From a checkpoint of a small segmentation model.
Model: 3.86M parameters, 32-pixel images, norm layernorm, activation silu, moe top_k, width 192.
Training: soap at rate 0.0025, 32300 steps, batches of 384, held-out accuracy 87%.
Rows from expert 15 of block 9, named by matrix and row number. Rows with one number belong to one neuron. Each number is 128 + 32 x the weight over its row's rms, rounded and kept within 0 to 255. All counts start at 0. After the name is the row's rms in percent of the matrix's.
# up: expert up (model.blocks.9.mlp.up, 16x48x192), inputs 64-127
# down: expert down (model.blocks.9.mlp.down, 16x192x48, transposed), outputs 64-127
up.23 108 [ 87  76 113  67 134 107 166 110  92 113 120 169  82 146 139 143  70  64  91 134 128  95 120 181  92 120  89 158 152 216 110 111 110 137 137 109  85 210 107 110 117 145 132 136 124 108  97 176 120 110 152 108 128 143 183 139 124 136 125 123 115 169 104 154]
down.23 086 [113 121 142 181 125 121 113 172 128 109 148 106 133  80 170 119 141 115 125 124 162 110 149 114 186 166 139 129 248 146 126 155 133 114 102 126 154  50 162 128  80  84 139 130 170 175 150 122 138 170  93  71 101 116 115 240 104 164 173 148 117 107 102 101]
up.24 092 [ 95 149  90  96 143 114 176  92 181 165 109  33 148  42  99 105 169 151 116 159 128 136 143 134 162 138 155 176 136 248  86 115 138 120 123 199 185 130 103 116 122 227 113 126 153 169 122 120 133 117 161 132 133 164 184 191 135 117  83 150 109 166 140  95]
down.24 089 [123 120  93 122 145 116  86 101  91 139 128 103 121 165 148 155 131 163 177 148 112 119 224  90  98 169 121 154 116   0 104 127 138 148 139 107  91 105 103 153 139 149 158 125  89  65 148 169  95 151 123 104 122 149  86  65 140 122 123 119  76 135 120 114]
up.25 106 [139 129  94 136 146 148 116 147 133  97 182 171 114  70 114 100 106  72 126 120 157 137 127  96 202 138 184 121  86 100 183  81 113 101  94 165 145 123 141 105 112 130 144  76  99 129 199 118 155 145 143 134 115 107 133  64 156  89 119  90 144 108 155 145]
down.25 112 [132 135  99  86  75 126 157  98 149  94 160 168 131  94 190 136 140 132 144 168 122 111 126  86 139 103 130 122 102 245 134 135  95 138 150 121 132  87 143 172 158 148  92  86 117 152 150 122 151 133 108 165  97 127 123  45 154 138 135 140 141 135  90 109]
up.26 136 [135 159 201  30 139  87 153  97 110 152 160  65  88 127 138 134 151 181 119  73 134 145  85 123 110 129 158 120 145 120 148 140 107 127 132  90 113 143 146  95 109 115 169 146 135  77 111 164  71 132 135 102 115 113 186 147 139 188 112 163 167 189 187 152]
down.26 135 [181 125 127 155 173 120 142 178 145 136 146 142 157  95 101 150 145 111 122 132 157  95  75 152 200  86 126 103  66 169 144 228  83 108 121 153 130 131 101 110 151 128 153 107 143 238 133 132 168 110  80  85  84 110 122 169 142 139 135 174 169 148 113 118]
up.27 097 [152 112 154 151 187 116 189 109  76 159 164 129 108  64 124 101 136  82 131 148 137 111 148 118 156 103  89 122 114 159 103 222 126 104 130 104  68 128 129 157 129 117 115 188 116  91 106 138 110 114 107 114  81 133  99 121 193 131 200 109 144 123 117  88]
down.27 079 [159 158 123 128 138 121 118 124 108 119 118  99 148 176 158 107 102  98 105 110 125  96 200 130 130 140 113 148  96 117  95  82 174 120  99 138 146 239 160 157 125 163 151 152 121 129 116 116 142 101 109 110  99 136 105 107 138 126  95 115  62  98 113 126]
up.28 095 [102 147 128  86 152 155 118  96 137 154 132  86 110 103  98 127 128  37 138 149 141 129 202 134 170 143 134 157  60 132 123  99 101 111 152 163  88  84  97 155 192 127 116 135 155 149 128 116 157 136 158  98 114 154  66 112 144 184 180  98 124 130 109 125]
down.28 087 [ 76 180 144 185  82 105  70 135 153 108 132 134 139 129 160  47 132  98 139 125 117 116 131 149 133 136 121 123 109 190 143  88 129 135  87  86  86  80 163 173  61 114 173 125  88 159 158 118  90  94 129 170 132 134 123 165 116 105 102 116  64 111 138  88]
up.29 079 [139 145 106 137 123  86 122 123 169  92 143  88 148 161 102 154 108 106 191 149 130 188  74 146  60 161 121 144 145 194  95 170 113 130 176 144 107  44 128 114 121 141 108 122 101 115 170 103  80 125 135  79 185 125 113 207 118  92 112 160 137 143 155  99]
down.29 079 [174 105  91  61  58 173 145 131 148 161 119  72 115  48  89 135 122 166 125 100 141  96 147 120 183 174 108 137 148  48 157 111  87 148 136 131 142 116 106 153 142 133 104 184 156 103 122 128 121 114 116 187 117 150 117 116 107 144 113 125 121 151 143 118]
up.30 137 [123 115 121 121 139 146  95 141 136  92 136 171 104  79 164 131 150 128 175 121 118 138 116 107 154 147 207 129 155 172 170 175 110 124 164 118 129 147 128 132  56  51 101 137 174  63 104  24  98 139 141 171 103 175 150 134  76 123 116 206 141 116 117 152]
down.30 154 [150 100 115  60 166 182 142 143 163 142  78  94 147  84 149 161 147 147 116 127 154 160 110 187 164 106 130 115 135 163 145 116 113 168 132  73 145  92 148  90 160 147 107  91 119 167 124  39 148 125  71 130  53 114 111 158 103 131 169 164 160 150 105 103]
up.31 098 [128 181 177 117  50 128 142 161 156 113 144 107 140 121 157  80 104 131 156 114 103 112 155 139 136 144 175 108 123 172  83 126  78 115 160  72 101 106 122 134 101 131 122 123 137 120 160 171  85 131 105  99  99 137 145 176 159 113 189 121 150 191  88 175]
down.31 096 [104 128 141  59 111 140 129 110 127 121 194 137 134 130 143 133 134 117 125 167 133 139 179 210 105 128 126 157  82 139 142 139 210  80 144 115 119 223 147 123 114 165 139 135 144 137 160 141 108 138 140 109 149 126 119 121 110 125 114 130 138  86 131 152]
up.32 075 [ 96 151 167 161 125 128 128 173 117 148 139  86 119 105 135 121 144 177 128 164 125  87 150 139 128 112 121 115 156 196 112  46 127 123  91 100 129  76 115 155 121 127 128 146  98 151 119 134 127 123 174  94 159 123 185 169 122 153 126  93 131 112  97 106]
down.32 072 [106 124 125 152 172 136 141 133  99  82 132 137 133 114  95 103 125 142 148 139 148 113 236 139 146 136 110 127  92  69 118 153 119 157 135 127 119 137  77  71 147 150 134 106 112  83 144 138 115 179 114  76  95 161  87  70 177 131  96 124 106 107 135 176]
up.33 078 [116  92 158 151 145 132 127 181 119 157 148  56 140 149  79  71 110 146  68 140 136 114 157 151 149 111 139 136 184 149 138 114 127 106 127 122  53  62 114 144 119 132 109 139 151  91 101 151 103  74 145 109 126 132 140  97 163 133 182 134  95 163 108 163]
down.33 075 [141  96 120 117  90 183  97 119  99  80 102 116 124 119 180 128 111 117 136 134 108 125 165 121  71 146 123 144 124 147 135  77 170 100 124 148 129 187 161 170 156 166 156 127 126 119 120 109 118 135 135 172 143 127 102 109 122 145 107 134 160  88 119 154]
up.34 069 [161 133 104 114 118 123 118 162 153 127 135 108  90 122 170 183 104 128 105 124 135 131 108 180  84 141 168  68  91 203  97 110 152  91 116 127 103 158 129  83 140 117 135 163 144 172 124 112 110 116 197 155 117 107 139 172 127 134 124 130 152 170 132 143]
down.34 059 [129 119 167 118 143 116 106 107 150 150 125 126 151 117 152 212 137 101 102 112 131  97  63 156 159 160 124 108 111 158 136 155 160 111 106 101 158 235 147 174 155 217 147 118 130  88 122 141 118 136 143 146 145 114 123 126 129  96 101 136 156  71  85 145]
up.35 069 [147 182 210 120  66 170 145 180  79 103 154  87 130  92 144 143 144 100 106 128 162 134  80 156  87 129 130 124 104 152 123  92  99 137 110 143  66 139  97 149 137  65 145 134 141 167  66 130  74  96 175 146  79 132 155 121 141 174 188 110 150 156 103 153]
down.35 076 [161 118 122  94 182 160 120 155 138 103 115  96 152 141  94 176 120  92 115 126 142 116 145 178  99 106 140  85 118 128 113  65 215  98 132  91 104 177 153 164 180 174 170 140 142 129 127  54  95 142 103 180 136  96 146 107 111 118  92 107 126  90 137  92]
up.36 157 [115 100 166  65 105 124 102 100 126  97 166 141 121 145  87 177  88 124  86  86 119 131 125 121 171 146 176  78 161 111 204 118 121 123 151  77 121 178 150  80 103 101 114  74 139 104 136 135 107 106 123 130 137 124 139 114 107 115 108 117 161 187 124 172]
down.36 179 [135 161 153  72 103 120 160 175 189 116 176 154 128  74 160 121 116 138 111 135 156 144 103 159 173 110 126 109  60 206 151 179 117 141 130 110 122  81 123  97 124 139  81 126 198 152 129 122 163 121  66 103  93 120 142 116 157 150 158 161 174 157 110 144]
up.37 098 [118 144  76  57  69 190 106 140  23 159 183 104 114 142 154 126 104 153 113 130  58  60 126 122 111 108 141 136 112 106 153 170 148 140 126  87  78 171 116 138 109 109 115 137  70 154 119 131 133 133 123 119  94 152 105 129 154 109 125 101 182 136  87 164]
down.37 097 [192  73 133 189 115 131 112 117 157 124 101 139 142  93 134 111 138 100 122 124 156  93 171 243  99 113 138 132 102 133 178 141 220 123 114 109 147 126 115  73 118 113  67 134 140  72 184 114 133 131 117  79 100 156 105 134 108 115 120 101 114 138 112 111]
up.38 073 [151 108 140  84 167 101 122 144 141  97 110 106 141  93  95 142 142 105 187 129  98 143 122 178  94 146 129 129  77 240 163 147  40 131 131 102 140 110 145 140 127 145 126 160 133 132 137 119 117 124 157 110 158 101 157 139 151 113 166  82 136  94 123 103]
down.38 064 [130 117 111  90 101 139  83  86 136 119 174 141 141 157 208 134  89  86  99 142 136 115 117 128 135 106 118 122 116 104 115 104 183 121 104 109 142 242 151  75 125 126 151 143 158 146 150 162 116 118 127 164 126 121  95  55 112 132  90  92  54  75 146 165]
up.39 174 [104  93 134  81 128 156  93  96 148 117 127 146 120 132 202 171 106  72 145 112 160 164 165  99  94 129 181 147 141 129 133 143  92 110 144  78 173 180 146 139  88 201 167 104 159 145 138 164 140 107 159 104 115  85  75 124 136 121  88  94 115 139  75  92]
down.39 189 [ 77 168 106 129 119 117 121 122 149 151 174 138 143 120 156 110 111 144 121 145 153 139  86 178 162 111 142  87  93 223 129 139  70 172 125 167 109  74  86  96 135  83  91  75 173 120 164 154 173 119  70  96  89 123 131 149 122 176 193 148 173 178 144 145]
up.40 151 [164 135  94  76 142 134 101  97 104 113 146 213  96 124 163 150 116 150 170 132 106 130 124 133 102 177 153 118 156 147  73  57 112 127 129 121 135 217 133 122 147 172 132 183 103 100 150  97  94 112  91 129 108  73 132  10 125  83  91  90 126 158 162 117]
down.40 149 [111 132 125 148  64 102 141 115 115 146 151 106 111  65 169 115 142 108  91 152 131 129 129 140 146 137 135 100 106 199 107  82  55 160 102 106 159  92 117 136 107 105 109 110 133  89 120  99 151 141  90 184 109 111 120 111 103 154 160 134 160 195 106 105]
up.41 097 [123 136 189 141 103 116 138 109 152 132 108 122 162 154 111 177 140 177 122 128 145 105  99 119   0 138 191  66 133 237 140 147 176 140 161  95  58  68 131 130  93 182 132 169 117 136 132 144  85 118 147 154  67 161 190 120  87  91 178 127 127 111  71 147]
down.41 083 [ 59 107 136 160  87 131 172 134  94 132 127 119 110 101 140 142 118 111 151 151 133  67 102 161 106 138 132  99  61  20 137 171  96  81 129 135  98 197 118  97  88 112 127 164 149 112 111 154 136 131 115 133 153 146 115 129 189 130 124 157 149  90 152 193]
up.42 092 [129 152 101 144 159 146 142 200 136 140 170 162 172 105 191 116 151 110  60 149 104 120 175 148 141 163 158  82 155 100  98  62 136  89  69 110  84 202 103  72 115 120 100 133 102 121 147  98 158 129 132 111 156 129 127  61 107 154 140 158 120 108 121 139]
down.42 080 [178 104 145  90 159 149  99 111  55  97 173 139 122 144 171 151 130 126 145 152 118 138 153  69 113 143 141 106  81 161 128 168 207 151 114 160 132 100 144 184 176  84 146 130 140 141 104 121  96 127 136 201 122 120 114  74  82 118  96 134 129 125 134  92]
up.43 081 [142 145 160 148 145 159 113 155 120 148 158 113 103  29 152  65 139 151 127 137 163 179 139 127 129 142  97  77 135 164 112 150 170  95 129 147  98 221 120 138 189 145 107  81  59  90 135 201  96 103 112 119 127 119 161  82 175 126 104 157 128 180 139 136]
down.43 078 [161  96 141  97  84 127 140 119 118 107 137 131 117  82  68 114 141 112 150 145 122 161 160  70 122 160 130 149  86 108 147  43 181 141 137  96 101 174 116 148 150 146 146 144 138 179  85 123 114 138 120 108 158 149 125 118 170 120 105 158 103 129  92 122]
up.44 085 [135 120  90 125 135 133 131 113 160 143 126 116 138  26  80 153 125 126 156 133 151 145 111 141 110 122 110  93  79 147  69 204 140  99 107 151 119 154 147 109 138  50 128 107 128 154 148 171  90 115 137  73 148 142 109 155 109 143 173 112 107 145 122 210]
down.44 074 [101 126 162  99 163 144 101 118 137  67 108  74 158 169 138 139 134 104 118 126 129 120  65 247 124 158 134 131 166 166 146 127 169 149  89 122 120 192 165 137 136 168 154 141  68 202 113 162 103 147 144 159 173 113 126 172 127 105 115 119 139  63 123  71]
up.45 090 [105 141 105  66 144 129 170  97 193 133 127  65 139 144  84 145 124 120  61 165 138 111  84 103 118 140 120 137 193 159 140 140 136 113  98 152 192 145 111  29 130 115 129 136  85 109 142 133 148 143 230 141 137 156 120 126 145 137 143 117 157 119  84 106]
down.45 084 [146 137 136 173 118 138 117 151 126 204 134 168  97 127  76 100 122 179  95 118 132 117 235 174 183 125 115 119 125 113 117 129 112 134 144 134  82  86  95 133  66  95  96  96 104  93 165 132 126 160  99 147 125 150 133 128  93 140 130 114  89 138 134 180]
up.46 060 [117 196 124 128  83 165 149 105 161 173  97 149 131  61  64 128 132  91 118 116 104 187 124 104  91 156 148 138 174  78 143 137 124 161 150 138 121 135  63 154 127  83 152 147 110 152 136 111 101 194  74 106 158 120 113 134 105  72 147  94 143 106 160 153]
down.46 066 [ 59  99 161 136 197 160  92 112 149  64 121  99 133 159 118 169 114 125 152 134 138 101  96 212 116  82 124 146  75 193 165 143 177 105 152 137  99 165 130 128 104 142 117 115 147 111 127 140 116 115 132 183 165 148 158 114 122 113  88  72  68  99 124 127]
up.47 077 [130 143 174 113 114 125 107 151  80 131  91 131 129 121 101 100 106 100 175 156 157 106 160 183 177 161 108 146 100 225 146  80  69  94  89  97 163 155 168 152  79  75  78 142 192 128  81 113 139 138 145 135 159  67 157  52  92 194 153  93  86 154 137  71]
down.47 078 [152 122 141 131 129 155 131 124 139 150 143 107 136 102 200 111  99  98  77 141 135 126  97 118 119 150 131 130 151 112 112 116 158 126 146 120 107 191 135 132 180 146 122  80  78  99 166 132  97 137 136  60 125 138 129   8  97 126  71 155 101  59 133 178]